Rows from block 9, named by matrix and row number. Rows with one number belong to one channel. Each number is 500 + 25 x the weight over the matrix's rms, rounded and kept within 0 to 999. All counts start at 0. Numbers have three digits each.
# convs0: first width-9 conv (model.blocks.9.convs.0.weight, 112x112x9), inputs 0-7, a 9 kernel for each
# convs1: second width-9 conv (model.blocks.9.convs.1.weight, 112x112x9, transposed), outputs 0-7, a 9 kernel for each
convs0.8:492491495491474498505535533508520507528554535543548561532524559562565534543503496527509485477482517521536505500494476442448465482491496512518516492482485482484509463492500504506527487530545500487501540540535507517509
convs1.8:546537571526492457456484472450428421493498486490484503460511533501496493451464472561538563553531483472488471511497472453466509512470487525520487458488506512504500523491465473489491530521542518491522520551549527483518
convs0.9:495505536496492484500510510469449446484577506455506508572470529528494503485456446476508511499484506515520506469533574552507478497522497499521487469496491478483514488516505485535526480507525507507513500483467479495489
convs1.9:466481501476497486503546504480493511544472563535515507473462474507527495458499509555535560536536511558527550477486475492542524535503524510495505476511480473464474483492529508494500502505486512483491482486487548508520
convs0.10:480486494510541556537525502469498503550511516494461460485524523511504520505514504502517496480474479493489496521510479465449502516481473505499486467462481496517473492481513502498486496515531477497502511545544513506527
convs1.10:478495516530508485479489497511517546539554536511507494452433474485481492505487480522535521521523497490482489465455432434439450474502489480505552550500472486501506498522535507486470497489502499501510508487496500487483
convs0.11:491500502499494486483476469547541509522538547530499504470505526520452448441464472501506511504504485475475482538532516494482501505495506488516500489471466477465475535511505514500478498489481487507508515503498495502517
convs1.11:489478481500519528533537545514490488499488479486492538517484458441450512497497503470481481468458465477505505521532513481473507523527517492493498489458450457463480490517518521519514489481481496500497507514509507499505
convs0.12:493515513488486488493512526542511499469486521512470518487531516514529467504548524489490489479487489481476495501499494471479480494493492515542514518523518502520506490459491488493512462485490486486501506503491489487511
convs1.12:512496497490488516490484497513523536497483463480498509495504484506485516553530519501512496501508495512494468501532521478480483479515513496524506498498511503503502539534519512540518521464500530535496503482469480503531
convs0.13:518527522479476492510503487502513543523486504518489466456530490471513504490475477504521513501500507502517536534465482492467478500496512506501490488478486536517552508497525510496492514510501519514497499498494505535550
convs1.13:469483517535496498513519513498536531490483461505492498509515504515538504527535529507517501499495494473479466511526536527539526517551555468460480486464474474481474446493503521507476491488469512513517461480477488502506
convs0.14:514500491527559510493501528519486502472487499519523546484476487530502491484511476521496481471455471485490481517519514511518494477494490511490442459542525519476489476504496503502508509488475468508505487481498501481459
convs1.14:509529502504499500482488505558540482483448443431425441516541538501482492504491460489486479478453428422446464513493486514513517501495507523515477503509501477535576519522501524515501490500510530529496486483471489482521
convs0.15:491476442433443465485491483526523523546522499482483482470465499509532534502474474474481485490509525531509506484484494482473497495501514504525501484499514518511485483461465466470492507504484500513534512502489493487484
convs1.15:528505490490487484484500511505505502509507506469491525489468494543537486447469516507514502495503508521540543514495493494487488491510490490488506501482468465495511518521493510499500502477485498480497513515525518533531
convs0.16:504512493476459481506499486478469452447458455436434440547506500555611559500479481499510488491489479474486520514511488484485512518483486457480478493499532505505481534506491486482519497499490505511541517533497455491498
convs1.16:491506502494502490488494504541529514502518527508494482503500504514512500472482505494514509528517510504510520508484475459475500519530530469473488470503512515484522474464493504531546529513494512497559523555535527500480
convs0.17:530511506495500492494482492520528520503498484477492513509515521517570561487463490527543540531517513498495499520515491444450450466490519488468468495532552518511516513506493508480502485505504497480483521500495483495507
convs1.17:492527520525504506498502512512508505499501509504496476464460495493477485498515507530483480454488485505491520500492489495494485476485504459463486496522553558570546500489500518500504522528523503473479484509484492491501
convs0.18:489483453432449480492494499536518475477482487483476505488514521527536528497495487471463457467470479491502500530520506509513507499477471476505518523489480492516513498514494503480493493498499543503484478487513501493502
convs1.18:488514533507468455481519527512508497510491479466464478483492494495496500480483480491483479477468473469488498533496486477468450466459480506490478471473484507541521468469474469465472489492496519526524508495509509511521
convs0.19:509489477454463474497498490521510457449497477480496501464462539524475476455457458503493491486488493508509512481501502468507519505499499471483483457438477474490512532534540514491489528530503550518530529544497505533532
convs1.19:512517496500526500470476527481475499512497524520486473509483472519525537524511504510525498494471450464454457488486478504505516519496472512512513495482469445454497519485520527509470484483494524495490509526523522545549
convs0.20:500503499520506485500501493553536490508497496490489506508487537538471477489483508481489479459471482500506514477484502479474460472507501481478477469498534525510473492486484490475502523505467495490475494507490492507519
convs1.20:481511520520477516525488490521524527548523508500487456512513519489496495490466466544530495502460482474504491534492469458499514503499517516490460468484460462470503504496528516498477497488515507494473482482497491480492
convs0.21:500506499495519524527516510486483522530511486479477491469481503495514499482468500524508493494499501504505503515520523510491468465461459498497515542555495494510530486468482484475488466484501509502494500513507501488480
convs1.21:479485496496485464464474490506491484493497523538527515520518523511492516560555504527538534528520522531545564532517495498502497500490488513518503489506515514496500532509489491473478487490500486508503511497498496511514
convs0.22:522526532505451499515508499475474487446501549495456493470645444462456520538499492486482479475480498511504513519495488494474492511486497518493494530508515547535544503511521497505520496487475491460502498496500501513520
convs1.22:496511540502501526503532504475472468516515494498550487524532548527529503526456486527531542496481485467499483471492462497483506493503526456453514511522477484487478498497490468522500497503545484485494504480434414411461
convs0.23:481477483499511523516514508500469470514526493490490481466513463432466475487482497510514516506493501512512502502490487486489506513495517513504488522531547515512504525542522500483486486481489506527520500517526529524523
convs1.23:478482500511498501513512519433478508519532506495483492522514504489471482512522514527526511517487488493500510480487491494495496487482479527507500498501494515513542507484481471476471480479480487498487495484484499503496
convs0.24:503509500477486508521514510482491489460449484503487497506508504553515448476507520525504488499506488459492520496518506464428458518542517502508498487511519512481507485493498495483505509521515489487471465491496518536515
convs1.24:478514499442420437512545535545520541552536515504502502511516516482512507518522521511499486436430434461458456525547497474430448450476493533515466476487506522512478587561564524488467474502541486497467454447477471487487
convs0.25:517502532572529509509493506506474484505532502502523493526557524487521500512489510528519530544532515498491485465473490533542501477493504489516513494469459474503491475507522509483511501490497466531512480492506507484474
convs1.25:497495487534584479456455511476481492473456461494501525536518516514503497482532527507508491512512519526502502538509495498506519520522496504544526539485467465504504482508519499475466473506495500505495501521544549528484
convs0.26:504487490508516512525562538501469495519493474493513479499488525499460503559506502483476471473466467483487472504498531545551529511515506528524503514526469454470486464490483498508507487474488522514506503503498490481485
convs1.26:506496524506512517505492498497476485506484481497515541467496481491500506495487493463467484479470472493505538502497495520587620568514520460469459462479501485500510528512526532500525557542518470484498489481472486494511
convs0.27:518494496497498526514507484458478499435461514512555517530506486506539448477482548517537515490494479465496528522510499462476539451459478478495520494493474483487520498466479505471447478518500476475474467484491504478493
convs1.27:513493498485514511505534536527448476446493453453463512489508488504463501519511498489484524479486516530514545480439488438428428453482492506475470465494489490515505509496514507491511513509488473488488475468468443473486
convs0.28:503478524566552511493477492548527466480467483443419431505484542527626542459432449505516520513512524530531547532536517502494525520507473497475482447461466475493484517514535542494529525526533517507494506506491494484496
convs1.28:487481469463502562544510506505490501516500507539532521479461525556514502483479498496492493478516509518524541517500522508496492493482454471473450447464501466532561442440449477467496452472466464452467456508511527526557
convs0.29:510501497488475495501497505472476482541559528515465427439526582546500429436497547492501493491487468449436433485492479531528481487499514501519520515492495533542542510526508487475491534546516467451463495518536519520530
convs1.29:549513490471471487501499513479495495465478477502522545500512509517481478487506473473455467471482494518525511502509501530536517503504530516516498538540520469475460530517502533498512492517493528524517511520502474480466
convs0.30:497529502482501493480493500537522461461478489489499521574487458494500487511509525472490496492488487497511505513549528531511487486504511466454494482491497482496496461537550504470487462494522501486443467505493478480459
convs1.30:489497480482478517547511525501493525518494493477491516488502473512526527491501512491454500511509498511503500528512537509495491511486488502495498477511508500478453536528530533524537533502488498493504486476519549522528
convs0.31:503504499516510511509531524521533549506472466484498485437445514543501476506511510484504522533523509508516514493506539526505471459475491486457439469500514517516523514481473474467480470475490488510508518532534531517497
convs1.31:505495496484480501499478490505512492498498519530547525483509513515535518510511497492485517497520520555531482510491462465495524528523513526495471504547553522492476519511486490482484484495487468472492520535558549528519
convs0.32:476534546482444476470483501484494504489494542458532526512505416560493502524408511482494494492497490507517500498517508503518497504493507490480501460489511579526504485495500475453523489495477491496487526505498488476469
convs1.32:476498493487480486525530517479483527546536532534538531477501573537563469472524532469477485499530484577488491496503502548485533502509479517502489491492497499488492504492528447498480493456470463470494472513480506491509
convs0.33:477486476477501542528546518479494508528498459488497520472466469477447501605492492484485492505491483500508504523524535513477491491480545533483496510555446443525516503484494490509467486471464494479496495495544540490493
convs1.33:545574571527512478469456493490516489465455492533485525484574558528459510469474490497523532512503482483497517467510469506498519504526498481484487490460509507511500464489496518542580492506486545503549517528522494499482
convs0.34:501500531510509520511473473519486479492544506486501499486537534546472525489463488495493517512527515504505514499492483490518508512525510562550461495494510516533519505518514537495495477493495509567540470470507483489501
convs1.34:487461480471484533498525495533520555555536520494480479514508507471506535525516507502570498548499484474493500536493534473496498509485503525494505507492487506531519520467494470497454482482523474483505463504511521511474
convs0.35:493501500498521516495500510461515499471492496471520493532544529510499518493536498500507517516534518501476486487487480493477470522546548515502520535494487517516550490471457491472476504495485457499512513504496480479448
convs1.35:475469502481496487482489497543526549535513517506523506510501516540537524548524495482515476505446481457472451495471449480510522496491542486476454448473468477487507489493518512531482484492506499475517474488457472480493
convs0.36:473505520498488516516493504510496578516449496513500512506537510473463508486466507460487504469492492493498497481473503485496499506500515492495524569483472504596570485481510501484472474506509474476465476502527512494473
convs1.36:514499486495495516528500473496497535530501499495461470479450488510487471462464491494504498519514538498544526483477506500458443456493466489474511526487449516510513522496494472506498513480471506467464485500451456460472
convs0.37:503507494487498486482471486491495468464509531515503503495487470523601534472510521504504505505507506508506501510481475488487503518509506510479504500511527527501510507490477463498515499478483547534510508562558544536516
convs1.37:495503522491483490470488487464479477481515516511493529476477450471491497486478511486508521543525513507509514533535522493491482478484507504487471475483489534563549517518547543530524490499488487455546450556494496489493
convs0.38:489493500479467471494506497514509510484465507522517543497462416443512538475493509492498494489488490493493485498508501483473478499508520475496528528507499494479489504496487468466473490496486519517499508539552536524517
convs1.38:508494510527538520518511511479491516507483476471478492496492519549501422428466467451472468475485497506457471523518515509490462466468483517500487480495489496489485505501505493486460469459475491482446473458451454456481
convs0.39:472498492481455491511508499511479477495462448468488488482511537565494487460462451486486503516534530530503507460468478478477492501506503519553531492499492490511534491485507477518506509491477493483528528502494509513485
convs1.39:489493487505514509521523519509521509507506504507524539520489496504497507528528514532554565551545521534534525501477489486495484477458457480494485467467473498527543468526514527504534528515494466466470486501526533527517
convs0.40:500462459484479515535515503450467490488527507471483515490542490483549520513478495517507500471471486483490487507528509495523514491494476548513496435414445500506506494506516547515500485508487484519540538525507498495508
convs1.40:493517521514508521521514485548556512506486458455457446479492484498488500500467482490489497499482487484498502467449475503515501504504495457497482489477478458488485484460485493502483520521495473508485481480503478486496
convs0.41:488490472485516516519501505500489481490472459509494459566491547535509463473470517513519513511518535531513523529528508507515501515505494445464485504554560516502507478488515509491459501487512462471491506492502507487493
convs1.41:470494486503489489496507492486517499478467482500485466476492510491501503490507496471479475508480480489475465501476472497512493497479474514518487524518553529511498509529531532477499502545524521505491480493483484497518
convs0.42:519502526522478450628471484488503487492515502461472491468449491481472627513475498492509513498528500488509495493503506482495497479521507491500509497467461504488499485501511521475467551494499502482471508507508484470494
convs1.42:512657544727500510504513452500544476513548541474515459493482567512626497520504516474471534496538484532435528533508502502477472458520459537522522512483515563513560509496462496524470498472458499454515515503456532478493
convs0.43:516498493508519483487473478480486467498546509525513470533481520436471556465498425476485497468463477458467502505494504471488491506547522485514486532525486502481524474528498498507502498523497459475517515504525497469475
convs1.43:500503461470486505499508504539514495496488512490527509454483467446453501549503521507522480512503484494473530503517506523476484454523490491495490519504517503501469525504511488520507505503521474451497506524542546533510
convs0.44:511529494488485489478492514477482481514505499479487546531556490459471429472499544533530517492472468464470495506507519496488495493496526500499514516537523496498483487476474488508517504517519500502499507509475467480470
convs1.44:545514486468480487496503503502521491482526517523505542525502491498511473458499530524508511486482483498515525457485502518519520509510493502495507488481499513512510581584556518511514525515516498493485482491479493494482
convs0.45:491483489512491499495505526477512493539539513480531485493498471470433422532518534483494500516512502485484505481513554522493499526513516530567573501507479485510489509504520536490500519503520476502542574538502476473473
convs1.45:533553510511514498485510474495485498507510523532505538530536501475454475474494497508505498514523500487486457477497498490487473484499528492514517528515519496473512474492468462471471498525533503499516564543511486525512
convs0.46:472500503533527478468448469542508483550502488521496528499424428559512472539518456484504504485488510507502509469474504532511498493485488524489504449485517473502469547554540479490524481482496528528550575537506515516500
convs1.46:491494498519516478484511523511510465513531513493510478537496479459498506565504515505463531494566493566490526495496488498515509515526511508494491484482482499501489519509519545490514569522537470484477499465538525504495
convs0.47:506521491489507501518506503490495516502462467503481479521521532508514436474530518486480480489496510517515514493472498489499540550531484500516509498504496489487468497510507511494497496499507493502481490515496486495507
convs1.47:516511511523481490507498493529527523488487496508521518541536511488537564536501480464462484489494495508480488500511502510497505510509496534520493519513507508512506448446454452457480480481471469450459478493480467463474
convs0.48:507481479477497503493512520507481512501482496509472500476513567474545504464512477508526524520493484492483480520492481501493486478506497503483483499522506533516508474508521497485495577511504499538527478506492492507500
convs1.48:497475470471463494493462469519519505521497542498521521501533478484508497460484499523502505515496513512517537542528537515536516513492509506497493498496520514504483514483533524516488470483486532532590520565526520536512
convs0.49:503512476475496500493506500532486480460459481508520518513522502500526502531568517494507505500496466472486503489495515474462487484472473500518510500492546556490462495479462474468499520488489462472456448484505510507482
convs1.49:567556530480495505513507513535516506522515537496490504488501509521497488476511505507531515523482471482495512495485503480460451488461409504495475507539513479474501507516513570536539530545555472466464464506498472481494
convs0.50:499491509486476483489502504500509525468489532511498524562482413432413488561544482535517508486499503499491508488498503481477500489483508477469493493526465467516518514521529541504505500485501482510496470496527509489470
convs1.50:507510489506487500496488502481475480492511507500523526509488495506448454470496482502514527504509516493499482459466462497523518536534529474498494503489521521543491459487484481509507480489470514518518467496492505503483
convs0.51:505506510517506489491503513499512488481492546516457487505487493494589548532505511499502509484466493503498496514524489473484490511518496512506509491481485472485456497523531511472478473472515502509505499502486497493484
convs1.51:490475518523534534538493483505478468481506498483476511502513477524501507453517482491530523530485516478465434445487492493508467488483499529537525500528484442462549455478462516510524480510467539527512483476457494443472
convs0.52:484465487508525517503508521524506533532488459488498511480471498541517492425481522483508503501527544543516474470457445498526496488505498498496485496442441523553512465452477485501494471490499479462469504514493484477499
convs1.52:486490494499497514481458473507488476463479488515513514514481480494510490515499509523509510495473441472483504523525511480444463494488476513503501502494505500489505508504513497510523508510513507484470484482477481504498
convs0.53:496502496466471524493487480503498496531519489485501479508487500487526517492529498496491490486493493490506515528482494496494504513504517498487514515483496486499492496497483501518514501504523501515508519531536509506490
convs1.53:523515560507506479472492495500514535492500495522521488527484493486530562547547550525541511505491550525517469506538509528503521505540571497498495487482466440460475535533530505496527500507508529509526528505505534522485
convs0.54:493512511520511502530507486470493506524539547553528536495496443464500517455437441474496510511508508501498501459486502533559531496516518501534533483453463458484466507516506469459477485478483512508504503503516528506487
convs1.54:507515495511502477458459513446426428453469490504502518445455471469477506480499523477482462491474473493490506514535555522529523484489479541527506450434438441497532524531552557519507527516505508511513518524501499503531
convs0.55:524490479517538481451456505478513515520481484506463486474466501522480462483479510485502509513499486474467484491478494520525494482493514527509500496498494491506494523507483501514497502522499531527513501503501491481502
convs1.55:477451444478455493478492514541526497519511513491485503463465490498484509527476511503509489459472483503465450504493481501516486498486503471475522496500480461478499522497485511532541539531534498499504507532531525552544
convs0.56:503496501548541473479491504543527468459457476530511486530452601582492488486495507498512518514501504500468477478475470503503502504486482531515507515529490480503488518494493517535507530512498484507514514509522496483496
convs1.56:484489464530563560547513500512500529467481488508504495524515486502501588540518454512500504508483505491528489446471505502532500476498513499493491493499489477494528494489502484477486514497484504505501501494503475484475
convs0.57:503503483454450448468475473489477497489467477499486470517485476510498494505524532504501507495488498506523536527516510515499492495500487498511504496489487504497496479470497520530524513498471494492498502473466483493484
convs1.57:488473488503520542531499510484494506483486477490480469525509503496519524529498485495468465475463475463447444473483511521507510492481474508510511506480485499518526478473487497476440447451473499515500476484481486482492
convs0.58:486495493483489476486491492497488444436435463532518512487475464455464492510535522483483473468464479493502512495484489499496499528536512468474481487504489481490489527509492476471512517506505508498488485476493492476491
convs1.58:527509498483484500527513509547535513477455445436459478540505467477499488472495489505491460456455463489497521458509513524518506507495494554527492452451478515509512532525530519503499502493521507493483489485483456473476
convs0.59:446461462497490478480476498498479501485455516551497485488545571547510487513495538510525534540541521507496505439457473463470531580507485456479497527528492498577544515507504486533521478487505477489518521517504474495491
convs1.59:511523514518520497468469488483497553535511487484485492473486464481471475489484476494476462485475479487520528542555543493481490494506496505505509495502483478466498538507537552546517499497517506502503524481485470497488
convs0.60:486499475441463487494499513507491444443507515503480467448441521483461496517495506505503507505493491491488500485493500480487513516488503481468496483510545506476505476495503512487473483485455472483513550553549540514470
convs1.60:505500508493468453451455484530525526543513514467460473463458483528527495477447475488506497465481477478500519459455491490511507499517531490491536544502493488495494522492505532559528534490466537529532521495467495486485
convs0.61:480514506522522496464455482555523549522487484485511525483509480484459551547514522486478485502510547540493460496493494497496492472466513526496488490481473469486509514501479499502490485483490507511492486490514523502480
convs1.61:462370372451506501519483509511513483490529482491485517509507490502515488498490488463457445452480479472499487484486430455476527543517524512506492491510548509501492494499497473460517521533497469480453494499509493511502
convs0.62:492472478500497501496484484534535528495512520504521533594507459470503502489506497502498500507512512517500505479491516526512506507492482458462461495488470506497474469481502505532525500530526502543599634606555523498513
convs1.62:542519485471454460499503499500484486465517511491509513528493500514515479492522494513543505524489505481484485494502468479469467475463470517522521532504475509505526490525485496527528490486517465445492506592569567501502
convs0.63:522500497518552524512511504463461505514517527503500502477508532528464451455592498500491468474495526527505522509483482506530509523510518522513495494483509506469517508496507491500529480486517511483497495502503532516482
convs1.63:516490494536531520522499498512512517500493523512514455552508521495513527529524496508516472472495558537553522517505502495481467519510531531509479531513516511523531439470497493495458487491533482495488499511522522532510
convs0.64:500477498486488473471471493488494567542513526501493468496519533467492497481492551503499506530538527494495491496512489499510515481482467486510515497514482523498507545500509544518520509477485515537538572533494506495491
convs1.64:480467453457478521537540536508492509482509512492494469479512485478455486546496463500495532516556560533478469529509500487455467471478504494505540559534526509491495476494492503534483478518490496511496539568547554541564
convs0.65:500481476517557553521513494497489500490483486487506491459496535509468485458470510488486481481477477496513514528521476438438434452490492471468468481491500548544553512507528497503498497478529503507508493502514494496502
convs1.65:507489483501523492480483496501505545515501487483499506521521511495490505508514516489506491494503508502498505485482464447444442435451455503529539507477471485481474501494473468467489492490471473463481479470491490502532
convs0.66:499510512508523517499483477516538483502536465476470498516489525510498488493503528507482464481478482480492504484482475465516547532493505481515502532515520475482488437470476473492498534521491502467495510503512497497497
convs1.66:521509512513508502508500513497481485512496490511496511511503492497519526493488525504512489498472484467483508493479489513512510483482489458477475494487483501498477507486500509508489525505486502515508543530519482486471
convs0.67:529524501498498492493541534502490501498519518452482498470512502476531526514536407510508474477500504506483479493494506484467501516514470531475472475475537529476518486472512537511500479485501524467475479467483495504494
convs1.67:489458488498509517512490484464491501513548528498490497498509504495511481513499474528538507538500495511488517501499490453451470471496499487500498489498499497510504488505512476483485472481498491490472452466454481511498
convs0.68:484495515521525496510522505447454458467508523499517486537587563477510554527506496499499503502498500498509492540493481488513532521508482483494509519529501494492524487506508524507505501483519510503475483493501497514524
convs1.68:515502509514527545510480495523516534557559515495451491507502473477452441488479472463450458463482490521515559538507483473475477480520544514491511489477488467444457560543512512528501509472470505485518492492493496511530
convs0.69:500495518522504506492493498516483467493481481494471419486519509474521477559559505535545542529506479477475487507517525508486512520526505478507518484461511499478489478491496519534511479495484481515512500492521538500468
convs1.69:472483500503481500507498521469468460494502516527539565498569578554507497490474483495470482507487524512515529473462517519506490509541501475450457468481474531515503477478514525501513485514506492489529504506502472475453
convs0.70:522526497487471474448501498522505496546513497522515540536536489465494517514497513510507497483488488474477479494527470470485488504499525500508517526534533502533505502487490492497469479494509529528506473488498528543531
convs1.70:498496499491499517505509528485506515530540553516518523464503491507454494495524523521494539504517520510491458512491493483484512526483501506494501490494489495504527511516505484484523531510530470470491471484491492541513
convs0.71:479488515446472489484505527495511508456475554506503510539513649517454475531515458516523491490518513489499518486537515507509478521526493520528549568559470508548503519499486548521476500514511512522511529476506508469457
convs1.71:510531493514473478491513484470494498491488512519526526460483481469455508506491500500483461463496483504486513494499478482500491489505490506495483480433445501496474513507491494499482491497501516523501527531528544515499
convs0.72:488483496493483515509490515512498458490527494461521539534536455470495456454431498509513488471440436446461458457479512528532509457440466523534570528478489525501525496519513519519510458508509510517551516512493483482494
convs1.72:503498488452503512496477462516484499478471470496501539504529503500486503522499517507477470493501494496508559495509515506510510506505482535536479488482488491511515479463523467482505521469480484475485492506521537525522
convs0.73:486470476491492485505505491508518510472456488524554502503471492492468532497465494521506483467463487498508508459480494492490505511491498504487523522510512495477481508506509507498477491475514519517535503507526526508497
convs1.73:475485503508508495484481475510495502510517506488489508484485546539490503525524528469522507513502504511470544522491471510479485487481517502493488464506506506514496511496499483497528506493500471499490538510514532548564
convs0.74:547520501508524514495504511497564530503521517493474486421479455474457433469492520506510495484474477480498498522503493490514496477493497485470438450460498502469495513501475469496501489481469470490498536541534510519515
convs1.74:499542525521534535523498489530494470469473524566562544472484511498507494493516486489503495483482491496473491440484487514500526504500487490488477507524528478470500449489500487465485469475501478472513487523513489473478
convs0.75:491511498486489489489496478501523476498483466534515508507485447501524488500501485504490477477486487506520523506516523500504513479491537492533528471516546515482486468491507495476500507502486482503497485488513502497479
convs1.75:511509476446455495482490528453499443473499487508461554477494491467470509452466530622543508486444470476488527483485488514493498515504476522493506477490508524520506497507520509465479476537522519484540525536493501489504
convs0.76:493495492497499500492487501512478501503520516519531532492500517508515501496507526497494502508520513514500491519514531542507466472493521506483477482475481490513503472457472464480508517495473510494484501524519510516499
convs1.76:469494509500473458449469485490470472486494489489522517517478463472492502496478490541562564564516486451445457442475504538559600591568543524539529480445457485520531489483459472499500500502497502497492492472457454470498
convs0.77:523518522516496497505510520493493483476489500485473470482514516482501501488470457479491501508508502498497488523512505507526520509504510515531519522530526522510535487500515525515532535532520507505495499510513521518507
convs1.77:507516538555540522516505482495501512511517533538532514534518501504497499508513499497503524528521492476476490432468496510489480474476482508500506520524524527515503419446458476501494496503498472458442455480481484474470
convs0.78:460450535525552505480503504473511534513509477489534498515495537514458517435512510512497493484490500502505486484486495516509510478477518488456459509497473500508510483462496530502507540486476482522508501495506495517513
convs1.78:502470475487494568495496498503498457489470516497501496524538491487481528476498522569498496465480481486478485470487478498525514506476529506490470517509474458452482486492472508479508484500529547524505494517526514511502
convs0.79:496506503485482489490492463499501492553585525463465478507490465486464477520531517484484490508513504507505491490521551523471490519548514468499478480565588537499472479493497513483493493496490468487491481480496517521497
convs1.79:527510544506497470488503496516518487492489509500496474509479482480468480495517492532528509501523537551557571530522493438484499499512508512517506481510516517482468467495509511499503484486508489506458469481478484484467
convs0.80:517508496499486500538522509534504505479449458436436444502523490452459480447456425506500483471491514524521494487494518509478448480500512455470505540533510496498534523512518527498479480481484497494477466488506514499485
convs1.80:477465467467480479494486472463480520539528508488516510476478482496523525516503462500519501478468478479475485548541522512509509515510525479492488487499507499486478503511487481493481477476475506492505515516495487473478
convs0.81:498481498507486490505541541513502489482498513550504484528485456529500437486485498509507518505486487510524524486496495496478502530534506542510501482508550530520520498477479497512481491497486501493485473474477480504511
convs1.81:507502491466485492486497506471472486482486497480475492494490492495532517520523496510466497514501516499488509473517499500502493478487492480505508497509504492491490533520488482483501496493480474484491482486494495487501
convs0.82:494471474488512537501505514502474506514477479526528487497551548556474472484476516522506497504519513492467470502512544530508492510515467503471455472515509501494465510512493498488487478478466510509527501479488483502516
convs1.82:493486483495509528492450455480488523547523553538518498519543523495499523491476490474495478513479507496528498506524521474492531514526533531508513515538500488488520503450480512544565545533522461484483483499527535522518
convs0.83:493477456454474486486499485498495528549551542529527512527547525532510484496517535520519508515512507491503508491505537554545520517531557505521515522525541520527500499497496484467493496536528537547520519519518520495487
convs1.83:551520486470471475456438457533499501542550530526497493471491515511511503488460451524514521525524516511503521499498533514510480487475477490465478492500459449465491494506503512509496492507510486481477500515499478483486
convs0.84:508486513536529501482487497515495494505488504505473576545515545515472489505580470494473488489498477490507507535505502516528506483481508504523463467490526483522506518457479524528508471472463488473495499491489477483492
convs1.84:494487486502490522479484505528517469510495525505495471511467500486490499504470470508509501488505486484487477494491485473483475486476477452450471470497526504479495528524503488488515531485517454447482469487466477451447
convs0.85:511502500496501503501488504489475515509478480482526491506508509422425475476474524486489490509515502500506489508481477486524524492500497515484458517495454502507481486493501475511493484513509482474473461532531498494490
convs1.85:526515518490497495489518492501480474500522516554522550476501504510464400495497494524516504498507511468489445488482513501479484490543510537503529495515512533519477492503493492501527506510480519506512474493477525496490
convs0.86:489487481490500502507503508541522480522565528424476525482468488485440424478507502523499476485481477465477490494513485470489490487506520466468448445457480509514493479482526520491514533543505486474474508539546559531499
convs1.86:519525508534540542523503508520502470462426428453467460467469462468484494520513506511498502474470469502507513483529499488504484472487509505515509504512518478483480528563537514512502498483503526518504495478473488498495
convs0.87:460461504516504493502488492494489515572513454450474497489524531497527483475464474514494482471460452458483519514494481470493513518496495450462490492519480464502503482485490493498510525506524519483460465494493510509529
convs1.87:500485492504512528523534516495481473472480480483469482482455480497511504527535503528530492511477491495498520511532518520517486487492496501479469448467477476484517515491518524496500519509500522496528494542532517513489
convs0.88:492498491496500513513507492526500479478491494498490523466504509527470421483520494483487482495494491499509512485494507502508499502472480555522513487515505503499538521509484495470516543513517514510492494489490503502516
convs1.88:499494439460487509539529520484489504528547514487522503517547549487503541525509525485500508555521532543517516506526527519499513488498545520524502496502519524512506495475478475514494496481514549552534498484459463440465
convs0.89:488508514506508508508499492525519502535556538495480463514518489469500504471502492506516515516503508497497490512502479474444485501475475500481486535546514536477470467483462448495482468478487489483496484506515503499523
convs1.89:481499506492486490490491503463472484487470462481517494503526495487496480490487494525508478476480455471476489461474483502507514512531546494493503504519523508483453535506484469450469469494508498526517502509494502497473
convs0.90:518500490484477485492504526521515522520492508524520557462449400438453469495495500494498502493488489495500506474491510508491493507501505498474507502505496498518487497512503504525518518530528463465472492492495510501498
convs1.90:460473490498505497493479471519497452415440445487472475475480483482449450455463473502480486496486511501490484497476476488513516509503507541526488480502509501520548447472477501523530496488506523506481500498495493516517
convs0.91:477490497465456477494499502499482555538516525505488467580557512541543487485479494473488492494514530511514519500473498544515494529532549475468479478487487460476499509551526496495518521528500534502529542516516513495498
convs1.91:512535535540522507517520507520498486469486463472489490491482466499493510477519510489515499511522527514496493536528567561581527511514528497476511503507474502517525448485499507485479497474482488463463477491509493519520
convs0.92:492506484481501509516498504511490493519546540515509510511487493473482509523502484508505508507494492495496495475480480482508515504498488502494507519531521506480487463476460473483503525513487493486469474476508529523526
convs1.92:503505501514511505483449474479490501495467495498517507498515530534498433442492503496494490471466450473492489459486513522532529484487483511509521498494495500504504491479495502493492507499510525526521516507479481498503
convs0.93:503503509508498487481496496488493501488462487518505468533503490487497509491475504504514527518501488481489509523519526523524548516487490470480463486514513472462503541532504514502496521516523512515515498469469468478479
convs1.93:505511513514536542519476475549563560518478452466475474525528516515494487480469494524525504489476476459475487477473509501494487487497503469484490485489489482475496509525513495506504473483486538518532514547525533540551
convs0.94:506526534489424468499509496505504522490441489562547512513503511518521490519532531489479472460474508484486527484463495499500490486462489482502527500514540494491476489472483486526556496489491498500508514501490488483503
convs1.94:505512509473483499502492492489509521495515531502527490487522472435526559496481500494470445383411433492486513538507488486507497477471475541529493478514512529513497520527518497483482511553530510529495504504505509510504
convs0.95:472465477489483510517516521547492504553518475451450454481491491505509487548559493517508504488474477492495493573572512479472472521509496549519492498532543454463485529515489481504500474484473518512509501481481486493482
convs1.95:486481514512517489490505486475488491509527541534539538489462481463474490476496503485477460489487499528508509511491481489464480525579556456469464483509518516506485465470487500491495492477487519510512494486512527535519
convs0.96:495505524500456456507524491499493504485486545564490492477514525595542501506530511524515518507503518529541530507508519518489497518505499494514493480477508492514476502498502500502501506511508490483521543524482494484477
convs1.96:544526474440421437511506522534515498527519510474430419484518540474476482504520495482482503524510490505483526530520506495508497489458463517524488488486489487526550483480491467488524490500506458507475512523501481482502